{"arch": "mlp_mixer", "model": "masked spectrogram model", "dataset": "phrases spoken by 400 fixed synthetic voices", "train_examples": 39062, "n_mels": 64, "hop_length": 160, "input": "log_mel", "win_length": 400, "method": "simmim", "mask_ratio": 0.75, "loss": "l1", "norm": "rmsnorm", "norm_position": "pre", "activation": "swiglu", "mlp_ratio": 2, "parallel_block": false, "inner_norm": false, "patch_size": [8, 8], "conv_stem": false, "layers": 8, "width": 256, "init": "lecun_normal", "residual_init": "scaled_by_depth", "optimizer": "soap", "beta2": 0.99, "lr": 0.0017, "beta1": 0.95, "shampoo_beta": 0.99, "eps": 1e-08, "precondition_frequency": 20, "max_precond_dim": 1536, "one_sided": false, "adamw_lr_other_params": 0.0011, "grad_clip": 0.5, "l1_shrink": 0.01, "steps": 15100, "batch_size": 128, "epochs": 49.5, "lr_schedule": "cosine", "final_lr_fraction": 0.01, "warmup_steps": 450, "weight_decay": 0.05, "adamw_weight_decay_other_params": 0.01}
Rows from block 2 of a small masked spectrogram model, named by matrix and row number. Rows with one number belong to one neuron. Each number is 500 + 25 x the weight over its row's rms, rounded and kept within 0 to 999. All counts start at 0. Numbers have three digits each.
Before each neuron's rows are labels from the 100 clips, of 14976, where the neuron reaches its largest size: "responds to" is what is common among them. Only what is clearly more common there than usual is listed. The data: phrases spoken by 400 fixed synthetic voices. In brackets: how many of the 100.
# gate: MLP gate (model.blocks.2.mlp.gate.weight, 512x256), inputs 128-255
# fc1: MLP up (model.blocks.2.mlp.fc1.weight, 512x256), inputs 128-255
# fc2: MLP down (model.blocks.2.mlp.fc2.weight, 256x512, transposed), outputs 128-255

responds to: child-like voice (74); /ɔ/ (57)
gate.481:500521500535492516506515503494497499476543500502498468535530527474508490503499499476495481540485499498496426526505495498504494497483503476538470481534505546593534493476499501476495514500457491503448492503493498501554510501508440508494504490494472499495503497502524551533499497517499500495471534503506520533511521519437516506475508554489489508510503475493460496506500496500531499501501
fc1.481:535479501476516490510459492501499484519482510465504514492519482534518522504488493539501501450501463516495584426496496504509509500503484499470495511502494496499408502504480514515483480493520490486512545486530499496452519512497535471498496532504471521530492508490500489467506533496517461491490502476494455485497482510500494480564515500557523498523381500506500500499537504471497488498524
fc2.481:516496481496495495498506517501493501500574514506508535500519488478502506496497497486514503513526499539508455512497510503507537479441498491504482496540497491469510494489460481483515477501525501529491537533533499504435485518485508478561499476562491479499508506508484502552488483517472479500504493500481502457504519496485533469499521549402516493503505545516527536422489548448486514499567

responds to: mains hum (39); clipping (34)
gate.453:445496440475489493494511510514500508505512500497499545506496498486602537485503492516497502551491503523521512500464480549533520486502486465502494520500494495509480504563495531512496530502503501520483505487500513522516498479502500507469501491513499499494511484509492499498513548451517486532507499479429577452492524494466476497498515476480513513578508500502497497480506544518514477504474
fc1.453:531505499522504492482501500525507557478431519510502594518463487518486499500515463510499483562475500500524462509522495503500483500502485455492498583493500548496475508472510493489527514555498482517519500480496507517523490509499503480537503526484500506500518494473424452496500501540500457495500484585471518505501502500498548512505502523505498501502501530498505508492501508455503485500510
fc2.453:500501524501501498511493498522482488452532468537495471504501500492538530500505567488503509464539483509499521472515460537504525496491501507489463486540471470539500499502502490496448439466486446510579486478492506524502503475500535499486471527574506478481422461554500540513512501471493534526523496499506500526500489519492482547489543510514497528495490483501513499493504478502501504491494

responds to: mains hum (52); clipping (25)
gate.222:479499487482505501537589498468488544512507503488507540524483526498500456494505503491492493484500514502504511490469479567444499500483497482476485488501534507609486494494493502536502484498495505508502458495502472467482491524500464489486501491508483497498495516517523485499545495494505567498577499497495512521487496498469488503501500493500524553476509499450482504495499423508446487504502
fc1.222:498470552524492499493513500478505535502476512501531504498501500539493490536515521498490501499508564495501508489516490497466512524506508521504500489505556510473496497444500457500499483503498486488497469540516456500490500579449507492526519526502493512478551500486463503493522493500505506501494531510500514489515489506447514520526478492497500527477492456472468466502488418503500492495509
fc2.222:498551502446500477515485531567501505500520502539545489509494501452482513488511501514500465520499499525507508466492513495530480509474520531494495490503508504523523498500500474565485565475477497554514496506500519500499475469501478528499482454557444500523472546500512517500517503443499502497533480503488564489521494480493473525462498513540500456560478512513506505509541463499523499522500

responds to: low voice (65)
gate.274:517478500522496502554500470587469500530467436465502507561501500511486498533483487507501443467501487504501516476494472498552479473499440509524506499489464526510510516500507500497505507472500500455502547503516505502503498496470484499498500478519497503542498464499529501463497503490478506501535500500504497522529502537502447501482440512519496497497507515520476498531487525522495479452523
fc1.274:501473524501512481555465476550496508490476500503500509512514496559503502554497510469503498528502473492488500483502510500430500501502490507499484500494456497487513498456513502526502500490512555495556501500498508496499500497439460499527514517514517490552500500437500541489510477529525498465513423488537500489556500498500504523555477538522450504520496523502494495502535520501496493508502
fc2.274:514519503521478506464551547509497511504490498499527500517497512454485589503500499501510469465485475501492512488530517494536509499523502497520503532499473497488519546499501527500493474502500519496495483505500491508508568528486536488500498475499506533570513493491525457535504504498478510511510499526516496536494500524536499500489497455455518497472542470469503508497488510483499530495498

responds to: child-like voice (90)
gate.316:487502493613516469455529492497495527502452500475439490508481508502521512523501522500446476498504440522526459487580492499497530496468489493501533524468518475488489493541480500535461497463501501519474515473492486506511500481524500530493522489500452486486469511496505483516465511496527501502500530498497493454526509532490501501500480547498501487487488500567455513498509526513488546498483
fc1.316:502499535502489484550457505493502508478521507508512501498479500495509498561452499500510483500498485456507514501500473521451454520500535544496529532506571500503479514497497507517547528419552518518521505505500511506500535506486500509501474484485528511499494492449486500511466515524514574503517517500498487480523497473507496496476492479492503503503398490514493521533476505500500507543518
fc2.316:500519509507475494511522468511462558497472511493489514497533500501495422479502519498513498518492420514510532518494556500496488499482453497547525468508500488465523506512495497498506513486478521518488498499484532500485475487505507492457504526511516500476512499481507493487503502515499500464552526505492481482500504507509493519500499495439524500502502507517515519494553501429512488580545

responds to: muffled (low-pass) (37)
gate.461:499480503480515505462515476495496505495499504501543583408528488495514491500505525526520500512508488483456455512539538497505522468497501518492472561507551480499468484500501502481495503465503516497495490506515501496446499530458484519500498503514515539498432499499517518498521503500499500500499414533504497495514500529514472526527505500553492450499486512457498509489458508463493503497510
fc1.461:490497501530501490533495501500499559483518527508502490467506502497476486511462476513529525497504514476499441481485491481514450508555502491511502499500491513496522544478527500500544473525463461597521495507513499489470557436500512503490468512495490487522523523501483505495512531523499477538499487464500563496529403525467502484450553465493521501517497507498484507502480513501503489498500
fc2.461:502499432531477501510538500512518470490506486505431625545487463497496507504541499502498465496497549479478510506563520519496498493501464493493500508502519459472482560511485500493459507516512484501512508496479504509520511505501475513482482465500454493485505523493469501465448486489506497530503555486469499483500509500514468496464466578499501524462504509503511527470511500508494539500488

responds to: mains hum (32)
gate.12:468492511497485482498489495506499529490501505499487489548504494502494502463495496537496489494501504506478509508499505505506459491517435518504485514496504500504507503447507513440501503514518447506500508454536478521450501500499500500510500470458487477494462497522518506427477519451508500499504498484503499525448490465522529518493493483509604493483497500501499539513491504490501556509546
fc1.12:499517471468531505492520527501501544511496510509502513503500499501492510506494496491496499500495500518498479536511501493505468506461498495510486512487533518478474543444489508454465475549489452501514514487445515495469506504434501499487462483461478522504507454461497485443515495435462481493490491452489500553491459472518533514483511499511519499495508499502487500538563492547492507499531
fc2.12:521526498501525499504500492475517538499500523502523527482504533493492439500498500501512538466526511565466462423493455504493512531514488520515499506503507499503521477467479501432495467491499404534538512455506499545517508514553462514521501487500534487478489528540497505471483505500481472497494507472531509500489467509471551522497500533519510502492500470500521500457498497504499497456531

responds to: quiet level (76); muffled (low-pass) (66)
gate.477:511520491512536522485499497482484504500501496478515498538499526516498500491494448502502504515500520487533502498501514507495501498500502490516500498457497485510491500500503493490476546464498470519510515459401549447474526500500559491444499520539500476569504499476547491438511561513498555499502504499500499502535503590498470521480499484523537500502510546500501503467490503514503510517501
fc1.477:527467501538517513495499484458500510509470500501540493544496501511536530540501497497469492483499564475504499504533503500510487500512501566519484468463499489501559515494513479505495498494457552501468497557519531483499564494523537492508539522449475504496509491484507483440509499505486513509577500475490488575481497488501480500485571445519498510524491461482540499517497506456521511522493
fc2.477:510522505463496518494505505506502499435518511490507517453475509441509522475474508551512518504499496426509501500549488498440460514562504509483500521481492494481475500507444502500499498499506461455495498498525505500510499486486456510501505476455548485495501500523501500477447490440470522497502457490469470535501412467527456508510500503477473471483485510508512484483493516501593545463477

responds to: quiet level (59); high voice (56)
gate.113:491521497477499487496497452458535555496500500487499491508490513462520478549559521509461502500500485507494404412512506502512504522499489477503502499511586535554505507449504508503526499505499508514491544532499482491503481499497514494463498512502464494500512501498504521485468506512507480484533498440542475504488481467478500500495545507568481493552504498534500500511497512503494472498497
fc1.113:495489520500510514502540496499480531475504486501518489509482455497484500485477482499520494511553502546498460487501461497547457542500500552484507502498498519518494498491496518529488518465514503517426508506496468487498505511501489532590505482508520501488501504442501492503535508500532501451506492491489506494522503480573513499507477508492554456486494517440480502515538548528500509500500
fc2.113:461523471506463502500493422497462490470503485498514496512486472498495497502488469475490499469570535485495464495503520502486481499493508521508441569472500482498499514491485501509454484470557517498485491505491487490497517459483493496538451419512467500505494498499483476501489544496515490344503488504512503478500497493468518545495499502474502462489487491490510504495523507503497493494500

responds to: reverberation (85); quiet level (71)
gate.390:495483500499473512589508498483482506494507506502531495495490514500499548515504436552522500465472476468502481488540496489501522500497500510491506502516522498505498512466502499493447493521535487501488513482553501499498524499508501511500515503455490498516487550513510500490500471403472519470529536505497485483511499477496504494501521537495503479512484466496489498525498504512500498500501
fc1.390:496503476501506463442487504492514502470492499504476554504532470449500481484496526500479490504497547504497500494453522575468482498498489489482489495494480515494549452534488501524559509472474492495506457492478495501502468505499498501493502498526512514491513503433521500532497510512527487498475528494517510512491492539499502501522529493505482503495510543519502505505499490476514514501510
fc2.390:505463502485403493565545574423500540495455516533500506499503496479478503500490446510547524467467525525514458490498467481482499485498499483453497504506507505501485482468564549500507475501557488499493523519524468474503537500466502499468520505453465506521461491503497512529501461452496508502501504532466497500500449497501496499503507528484490502509493462497512519495497565510499483510534

responds to: low voice (50)
gate.45:536507500500478500475484482540498468480505510493536482497496499500480483482478500505477501466566505493480479524499487500595491495495509447488500494498450567529514477500486471464485535475503490500537485489489501515504557516490494512504464482473448496501477510510460541547538500518502493470564514477500504491489528496493499478514513500505524501508514495446497531497473507499564492529503
fc1.45:509467487509471490485474526538492503501504491502458491509486509498501532498464518532494500476495522511495500509502489509551506494446508500532490498499499533518499511502504493504498514504484488485504504499523499452524518499521482467504467505499468500500436504497518513530516502501490486447526566456499507538495500473495499451532583500479541500486496493504496500499509502487542496492489
fc2.45:496500512498513500494499501485474540508563483504499478506504509507498483483516449504517466505443445487558501484523552491513559507503501501500557521534498479512513521550498487501500504537534506512473497496500506502490501523503491524505421492502542463471443503459563522497500500540500494509481486521451499500583500502542468485471442500530496495540507522523485493498498531481497451468508

responds to: quiet level (64)
gate.426:546506497455507526488461482550461499492466468472500514504500468464511475489469500500579494513507498490500519496503508498547488502497502466500489483507464539537517501548508500460508490523504500477475511481494477580504488524492490490529505500510474571500500497501569488510501516459511523513486494480479495558464494497473455474499475510508516551466486446514512550537505513500492485511474
fc1.426:495495497483452507497525456510433501497498507509507464541500523536525499492477518502595500489510499502487468496496504556506494442504457499470492499513485521531501510530501509485536502517513498523500541491522526557514499500525460494500540513500459536518497500547470504501489499495487508479519489450444490500505502488504502422485515506512506505500488507497512495512504508494499470503497
fc2.426:491513456439549508496488490503464483493488500482484518517511508559536490491493500479548520510500548475499508501510515493523521521498502507529475483541554521504490500555503485500494525511554514502546496526504458534509509500520513487525512506513495585473471492530495580496507443508497479531503495553523516510506450576478490503501495489441544481513505461564508495515543533497486492482501

responds to: low voice (97); pink noise (43)
gate.383:495537443490487515502502499505484520510479476492483462512495499494500533491479469500501490507511513472528493497509484502521616478453408495496497481500454486494512484483521513493581501501502495475513552539498471511502506501533485505482496506499484471500500497500484491499543521504501565523507554500499498453500524503497511484467493518464500500517484503522465512507482497460501474499523
fc1.383:482496501500503490472451531484501500487507489500507530429498527459500500513501448455513511496515503519432499498492486491523503485534430493496500487501513494509498510503489530517501494537549478481500522505431538493514518564508509503510447489534532510502547499486454386534519500502507493493492493512494516511489509490495497515497494492482499542518497486497551518508508498500505486472539
fc2.383:491471547526532502503463496500498504520526464499501506439500486521504498463512547502462542496499477497503526500499507498500500514493563497569513463566501517491504468540538492566496503491500539499501496479502499500515464487475517539519504495497504510503451500528545571517504520496499492484492507421491490484506503522499512501497479462524478557502473490480588501492503500506501513506500

responds to: reverberation (62)
gate.115:434478502517492522545500493502530496499490515488471513479492482517497499522535499497458493525518504476537494500507488487517493447468473490491495504499471501521481434526550522455490507493498505507504550496496523500476506517460511512501552503465488510506455477539494501520509500443505512577568491528496491484501496493560500554552465490506520494498493475418487497499514501486521502490441
fc1.115:501519460499500473459536483487494500492552497523515504536477532494530441497496495495527499496501493517477503492475490503500501501511522483519499503490515514511496569446479502500541506510550492497507572481528497503522511437511482503499485500513501531535504494481500500500476499510509487435434493509506502514501508498502495442472498501477494517516527473523497561500498521465496500475512
fc2.115:509515504534515476509522534462498482501561491500499484493500483512535534506490505483490517509514500524498430453491489495502537501497527502590492500503510593495498516488508502453479495516562468498500504484509498508478474483469506506490510472487509503496482474502497534501496494509469465491500468532492477535530496445497417507499496502499520472501502486497500506520516543500516523465503

responds to: low voice (88)
gate.13:502482499477520549497507478487489579513534508491549501495486504500479560531494468530533482497467505471519493500511496536501512543503507503470533543492487473501474511489517449503523531470492515495553539513502496504514546510501490501499491526461500525503500452502500494492500499462507519514497488484502499503499495500487498510494503508520547501504527499480501501529470503505507475475500
fc1.13:502494502489512518465500545483496524508495502500516494447463517490486525497496491500552472546498506496498514502506493494610501500531498547445521550466547519509511498500505481507525497498504504491496513559485492507511519496497504499494500444463525549509465488465500473507500520490498494510501496501502452535501563509516557489491500500524522498497504495500493498508465539498468500454506
fc2.13:542504493494498480485528530499498511505500456503493480551499501495529492484499498504489478498508516503502525501511533501502494571477498462490569485513501522495507460493500472501556508497495485515504525512501510483542501550476442492485494484487556482498546499432499501492472463497500529546497523502484560467518490496492486478491492559490510526501473498496503520501507499519485495500500

responds to: reverberation (87); high voice (71)
gate.40:526493489496499495448501502499501541489511502479546507472494542515493495502500496448498505495443499501492500523460414502490501494506491529491489567514478516488498523502509505512474461446492519527477500500522508498494571501475520512493537490501498448506506458519522512511531478450500584530497502499503501482530476513429503495485518508485515504504518526491500482578491502463517483450488
fc1.40:444504502546533529499561495470498473497496504539481483522497490486510505483532494513446500501496478444481502545470538509501507485499499482506519476495529471509496464490487469553505532518462487490506508497479581525479508499494492476519508498522481556473572483487506501477499527487477429499487503501521492488484517486502495490568489479489503484498485499478453498511501498533501531503518
fc2.40:471494571506477488455500511497486521454477496510483510535474521541531466500503500447485493400491502500499480500492498504504503500487503476477498536513551545503468495502438489512493501499476538517438536482476461497500499480483511489493504502486501436450490502497432505477487509515516528505474486471508477502479473515495498502542520468496466499509497557493503511463498497528542508474539

responds to: low voice (51)
gate.39:486545469471496512523551475530501500502521513523531543501509520499482503495494560501505522521463475503504467518530501524506496444547469521466508500484454487495544500513505516510482462503500525469443503508537471485511461500484430500503477498499494482493531465501495480498506500520485499499484500503546501491517510510481491462511477502519510505475499540550342475549436520501497481500512
fc1.39:521506517521545466499514478496451527547503497539482486512482459511464499532502472543559495430462473502503533491497456502498492513440537515551509518519502498491488500535502498461500478500490498508559562497500488551531502500478506503500498487518497491503533475502495464492507505473497498499480519487505501527499510506507484521516515523515496500500520503484500527519519507499483487501478
fc2.39:516546486502501518501531514521504490494510539472498489542499517515575501466470498480501579517480539509486503517500506489522512495516487503479472511492473497497494522549519516563490468537500499491404501523463535500496509488518510444470495464472523508561497483501513494517507500481534532494502472472471518466494496499477492501501513495514496516518490490500490484486501500484515501512520

responds to: mains hum (35)
gate.476:545492456481463495520460490509499507502498597529460482500545512501474479478469497500443496509500496500496483535497519495495472483499517506500537500485472513512510500511488473474500500461532500502498495519501567533524492498499464502466507512477494495513475511493496502479487438505502500516493502512609553504519483516500498465498405498500524469509502499474487503491477546587491502503500
fc1.476:475504448483490494500469497513494489503504569529510476507494503425477443499491506492487557550513491461510500501503562505502498493500511478523538486490475509511510495507498463479501504502496547550555514510472501535506541494517492498505495504486510496500473499539492508507511491515497520546522496487532478500521489504534529497487495517502501535449558566458500497500462465500489502500493
fc2.476:503502516534499493520523510499499541497464517500501519500502504513548502505481482494512446506515534498483490483488467455494546495518547508491502500518503481501421503488492528512470519497502500449508489481492532466519507475505493494501470483503492491460531522484466490487502513501502439518503533475524496503489544454534504460502539455485433468505479472524447493478467538564486517499476

responds to: muffled (low-pass) (89)
gate.4:510505408486480477505504541507503478496522509508499499564452482495497490511467482501508472499482479520509393536503451483481497501479517481497503496538507541503506495500499504491499500495472496502495490498481476511499492513572450533438500484487482511527461494503491515493498440491502499503490494501492553528474520531501470520497556499525498473489504497499504510507532500469536540501453
fc1.4:502522544503489483502482497490503427499473496505453495470507533512492524452512502493494528486453519519452501471552513500486512499509445536498500494495477494500497495499448512497495522454542504494509515516523503458499501457486540517495553484533502479512500510473515511505501497524429498509492510500507470443500485510500499542504498501494453518493496497512500477501522500502499470504498
fc2.4:500462486502454518505479479503502468514509496497485510500484494498498500503500550466474431540487496483476485500554487494462501472497512500497486495488497556511527498503511430500544486502523485500515472499501491506459502529545517554487525518484524471505471503503499533499467439501465501468488499449491522501465450502448503501529511488554542492481521505508487503550526489499506503491502

responds to: mains hum (59)
gate.408:483538511501517501497514505472499504475496495520525502522516500482521466493495537505486522473537541495498423500497506533501460450494473505532514510462567455501500485479459512498532475480489491522441478561500511499500494502490495509495522498489444486500496504499500468492537499510521544503599518500432512480501514506498500502500499474499497499541487545523418528506503502516506444450505
fc1.408:497508542494486496523501507499469505521506500514458496544496538508518485530427464504493524546529516515519555534484463510493483499496500510487502516476523495535489502510472496502501501537479492531495469511498500477478479485507488449494553500502457500476462541520501500486511486504505551509518491461495526482468486500504500504544540475545469480490495503434495496474502492476505489522500
fc2.408:496515491413504520521502477525486494559498461541495503541464592488515536529536475505500485505488497508574500496467503534498473498502503500474500515496463511499502500505478489501500500501476504493491500500501490481504499499465500491508500496526457527489503559517474537510509508526490501502520437500500512495496496502498493508509506463499510452499506489437499483511553486493523514500501

responds to: quiet level (65)
gate.450:543504529508482525536559502492463496499466483542510533493502504495494506484499526499502494490503482473534524501501441499498537489497499502473422501502497503539485472492498494527529483517526498446502472491497578500515500477560498489508550485515509519498493498480468484489491497395500542484500521532456501493465467487499601503496494494445489478504499507504556447497501498512510444489505
fc1.450:509518558503441512505535500530490453500446496499521536496500536477514509495499517514483490489503483460505570500491458499489507472497530500490501501488494510496480480499500519523501488553521500469500489500489543488517502498530514495501521453503504500498486484472496480475498500450498528493490517512485495491502497480498551505505479501446478496470513527522647420462518500505502477500520
fc2.450:482505483516538529506487500534506535502525501508503448466478509541520494499535519500503581517496499526515502500499506538546500490497503518529447497509529499489505514511515501518478511500467522500504501507500509534513574494508523503499472553547491500506508585498499555514500483516493484493498519534497504510564507543487493501464495489563501499511497501498505523561522482500500535532506

responds to: mains hum (80)
gate.195:498504485506497508500517449461479520502439498500503492498468527456443494502533443496504501502503504506500537500558482498500507491517500486538503482498497505526512505480503633500497497462480580467530500485504506499501504431498538485496476481479524574480502514517519500503478500490459518485501509482513474510497516478497494504515440502521501507512506509524529496562514476514500507499498
fc1.195:579512507492492503499511474497446491503495534500508465512455504507489508450508501478484541524500582507556522499508451523513525527511490530497475496491578498517506494480514483566496545493562500491527500501489560511513509505493568472482491496499516505507457499506500501538494480554500494508502518497504485521513459467488502500502459500518495485456519510464499510503457437461511554533500
fc2.195:498515456549464470466500508497532504539451503522533496457501542502477526498498501549506535535522497554501476501500487445499514503494501493492506453499502559500498493496509473525493505500478493496499504486503570520499462500498481500521498490537498432499501511503497568464501514502500497484466534477496537504500492499537540479474500497498477466515503500469521451470546459500476520452505

responds to: quiet level (72)
gate.452:490509500485508510482494500506495506501500512494520497502507486510524500508478473505490503514490473497566484499517542501500483491533484526499550501501451529518520491593484460519518528494509487492489501500511502484500502461501482476538499499524499502388495500513566468495520536546500498480501524500461517468532500504469559501492529494500498502482501505463565529464474524548566501493538
fc1.452:465500487501497484513497496500501527507500474500490502500490522498498495503502499492487494497500555504485501453431500500506521532482512500502503504469529528479486520478538493500482457500509503529514474442500485491501498496499502558470484500460501497512504494491500561502485453488500442513514498495508492533455491501551497501511476511499542563515507487473500502510485453452481525485475
fc2.452:505469533508487540493537530485575444496499503520497502497503483459496499492475447501500530454493508456508425492466502510506496431494500464487486500504474497516504514500481567533535511503499469498513452466492476507524493490506500501485573480501506500485525503483514443479482504534533499498497501506506500469512511504505488502531518529419500520490495482471503500500459509492477472494507

responds to: reverberation (61)
gate.248:505462499468499493510492518501494471499505490499512519484495496506500502469482542525554532505440578497494419474564461507517517526500508472510461498530487498506533530480524491498500507486523500458509497491530485490532495510512510497507513498493508514487451499501487522488506477506540509499526550504511517500497502537497497525511483500506524487492483480503463499519503511506520460501475
fc1.248:498498501501555502486500492488518442508514487534474503509558524526500590500501493525516500441500570509498492469500436465496501498436525499557503531501519504521496478444487496500501478466536498500506511497500502490528465487513502526513454521557499503486501499500491503502500414488488499498484577508492501499474527501491453535499509481500479500566506495553498504460515488489511502439497
fc2.248:496467544507486501503500469493527506543477492500475525505524493520514498503498501487501476497517509501492500479507495486501518505501496425500481465499505529451586464448522477505522504513474496481510477454500508476502480504525493502493499469466494518515520500540488499501503477483499485498497496495527507485491523501502503531523530515518470491451502495542490504548527480485498471424522

responds to: child-like voice (70); mains hum (30)
gate.106:498501494486512486458514496506505526503506505523478517504509510503496599500501467528536473502514496530528496498531477500505499487460504499476532570460531481507513573487502492497505487475514510504514505499453475557502482508526503509488499492500497498517551474508501483501447571505480540492500505507577497498499522501495524458496504501500564500499505506490440524504492498488500471439498
fc1.106:494474502515529527492483445524515444561475502506467493500502496505496469497495520524515441502503402512483573488530499486511497512450500496501553506525533472564531509513497517502546461445477502504495501501505494526475494465523503512484591471536495503498472504541483494494443553513500534480497481501512535500500526497513502508520512496517522502517478511493503502495562495489522497491504
fc2.106:503526548524551511540459499532507501547502535497525517472500474495466480489443502522513505466516430490480506537486498497497491486554511523582500485498514500502499560459477500466523497450482528526500501506508508516483506417443503502470476498516498509475486495498486510466494445487522506481461485508504460499499554495506530509500483501469452497520541500441451509506495506499539445541540

responds to: low voice (53); white noise (39)
gate.376:470496513504509512441500544495494494515497501519538506498470458500494503503506504508503498500479447469484515496494505478507486514511502495501528477524441487500480502499519467501459504500454492501499504499518484458500554514499491444497495428506506502502500487501524516497506498537477495563467524512504494453502555502551515525464437449498516498500490564462499474500500487571512496552498
fc1.376:534520500479501503529503467514507536489522513486471491489505503534499498497488506508487514506586501499580502479529544499499503532497485539498501499459530504496508498464511500505512520520501512494496460499424527502504430500530515507460509485487502453468514490502500480512499513486505501479519480504497523512447498572444500499487523506537490471485533470504462507493491548510450498482495
fc2.376:519509500428544506513533496528503436525513500532531480535499518485500503493492472488506470512541461475496497506500535471538493506488489478482505509495453502513493499498513489458485490483546456491511516495534461495500491497507529482509498497501545449505503474488517517505448498507484485529507541517513500464505500504506500521502458479402452516530512491531550478500481497501497484527480

responds to: reverberation (61)
gate.378:500430499497505499595496473502480517479491523497461484506486496495501491496505511497499496497503468482494501494485535543536513508486506509511504491502500501501500498515507493500521498464501578473474505539475468550499500495534491488436510494499497500523537501494501506503470468466523492515447500494496488483501488517487508495574499500478503526499475501502471560499493501465497507498501
fc1.378:500569500499493487470508601461509456500499501507504507535496521458509501449510494501499503477497498496499501482503461492498478497510501490464539495491498477519505490500500499514488504500500470500541470471533508501508546499489491501502494548557503499499499498493500593512513494509496527498510504499555513504496544500521501506393563487499490518499502495479499467497494470514510502569497
fc2.378:511480500509482496498550485604494506433524486518471515500509501438495484492502450505525440512532503462478500493521527501527502497509485482474501525405496471499503510512517529501507515502548504511498504546518470493500513483480567470509522498501524514504524515501497497477500489498531496521499498497500500496519490504504498498525512490498500548472466476520504512500457495495456517516504

responds to: low voice (74)
gate.214:534499509570478497504551500499486500478550528498513510495521439503525506479480507453508507492503505515482500502513526503484475554507486414519482504476496522494531510498485526512498499501501500502514516508500494510422514468484488504524499495565517487559583484554473451477465509511499503509498499517506561498510512470507487506539501466469508490498481511484435540498515475507495515500494
fc1.214:503494456481511555500523513515541491523516500542500490501495565533499503503505482499490503501494502466514499500520484487497511462529500498494500498490464462543491507505445462503485492472465520502496500501497424500553484509516503529495501510501495501453524495510480500488518494500463499488504508500559509492502501505521494495527518500488502500508500512503516497482498484481485500500533
fc2.214:505477515513459506494568490500495446509498539519514503492515541503526513498502499480498501472503497505502502500501480470481503499456501501472498476475500492502517531539444504490477489500503508547454533580494549502452501462496507539483505519510474459523566510502533493490500512494500458537500493530482500499497505520529499495570502473519495501469517512468483536500488509487522440467504

responds to: reverberation (71); quiet level (65); muffled (low-pass) (39); /θ/ (27)
gate.188:552510499604498484497516485471480494574527506475450454494506482515497527502500498500492500502466475421500496505502466456396495496502511490494554493498549496506500516518542486499509499510480511467503494603500498500499500496499479467507527503480502520502509503550500499526491511492470541498501504498483475503496504526483499540479511503509498510454500442488524499513491501488503493507488
fc1.188:476508502452510500489506538531510517431493482510533519501487508490484478470518509499466489501458518529517536497500515515516511498469486500455496526503499495486509450500483516505466502485526473526489499392499502502494506521500508524507502491544521463447531500435491502509533480516506488517493491498510529501501508477510500419505497500488501461519500521501466516477554486446494511475513
fc2.188:541513455508497502510531496471492492575509478497500470394484496523505484511512526484466500496507495494486542494447516494483452490516502494509534516486583481474484503496538504494471521499448541509510491518435511485537505511501507500503549528520504537530512503499501482518475503489414494502500501525512477518481488585499477469489512499511507471485531474523527513503485500507486497479509

responds to: quiet level (62)
gate.197:540500516456512518490508487489500492494442561503527505508501499544504502503524495502534495510524498502503463525502504474501501501501500494501489545453495500491475503567485511501502512499511505498484501523501563544422484501509512481605499485513500440495500483491503476517511512569530486463527510496502464496502522493508465501491500494501505505528441527455488508493506501495503465423515
fc1.197:514501500541505500465507509499469545488492568501519517502509507474499477519498467549497470523499500537508497496498452524493505569512496472494465491527473495514463496499499502489519501500519450454500477503526515500503461509508551499554491497507500545480503500505509500509485446568537503497506480523500525497511492506494437493495518500519516556467498461452441497476547493486510501502477
fc2.197:499524544483488508523498536492495502511522498450483469495503517476550500500498500484462477532500469469555490482478569502466475481467533491504498497537495505493487498526500483504509501535486515501464523512506528480521505499514510520481527501457489440507499499468495517489501547446516473512527520548512519536516516515522576471484511531498492521534523532506547500508465502503491502498499

responds to: quiet level (81); /aɪ/ (64)
gate.410:516449531406493530546514513503478503534507499501508500500494498500502509558503542497471500496499520493501519482501491489497498436528472499490435521497506498496504502475495505490536515565499486502523515500514517431504466500497445521485502522464494496496425536501529454501548497470500512514500587502517500465469481517496495500462491505527502505498495518524489434500511489509500475498510
fc1.410:483487500469452523501516500490495500486518504504552494484485475471491500540512506511497517548546481481472508494500518523504534501543452482506521487501505498503579507494502431482513573487495560529496500499452510571494498488501496517494546468501497503509498504522498492508492495550496513499493487515503490550495499477473535478487497502508507468457497504493514539513491495519498504536491
fc2.410:465504504524489468476493529513494502490489519501460555491494483484503480469464455504496470508551483510498455522524473516493507505494548502504529486493506500509518514513499538528466436458499485516468474502507482466515502517459472458502479499466505524415524495502482499516500505498517470502536464510496484494554507439554471500521513510467477527488507486458496518450471501533489490502496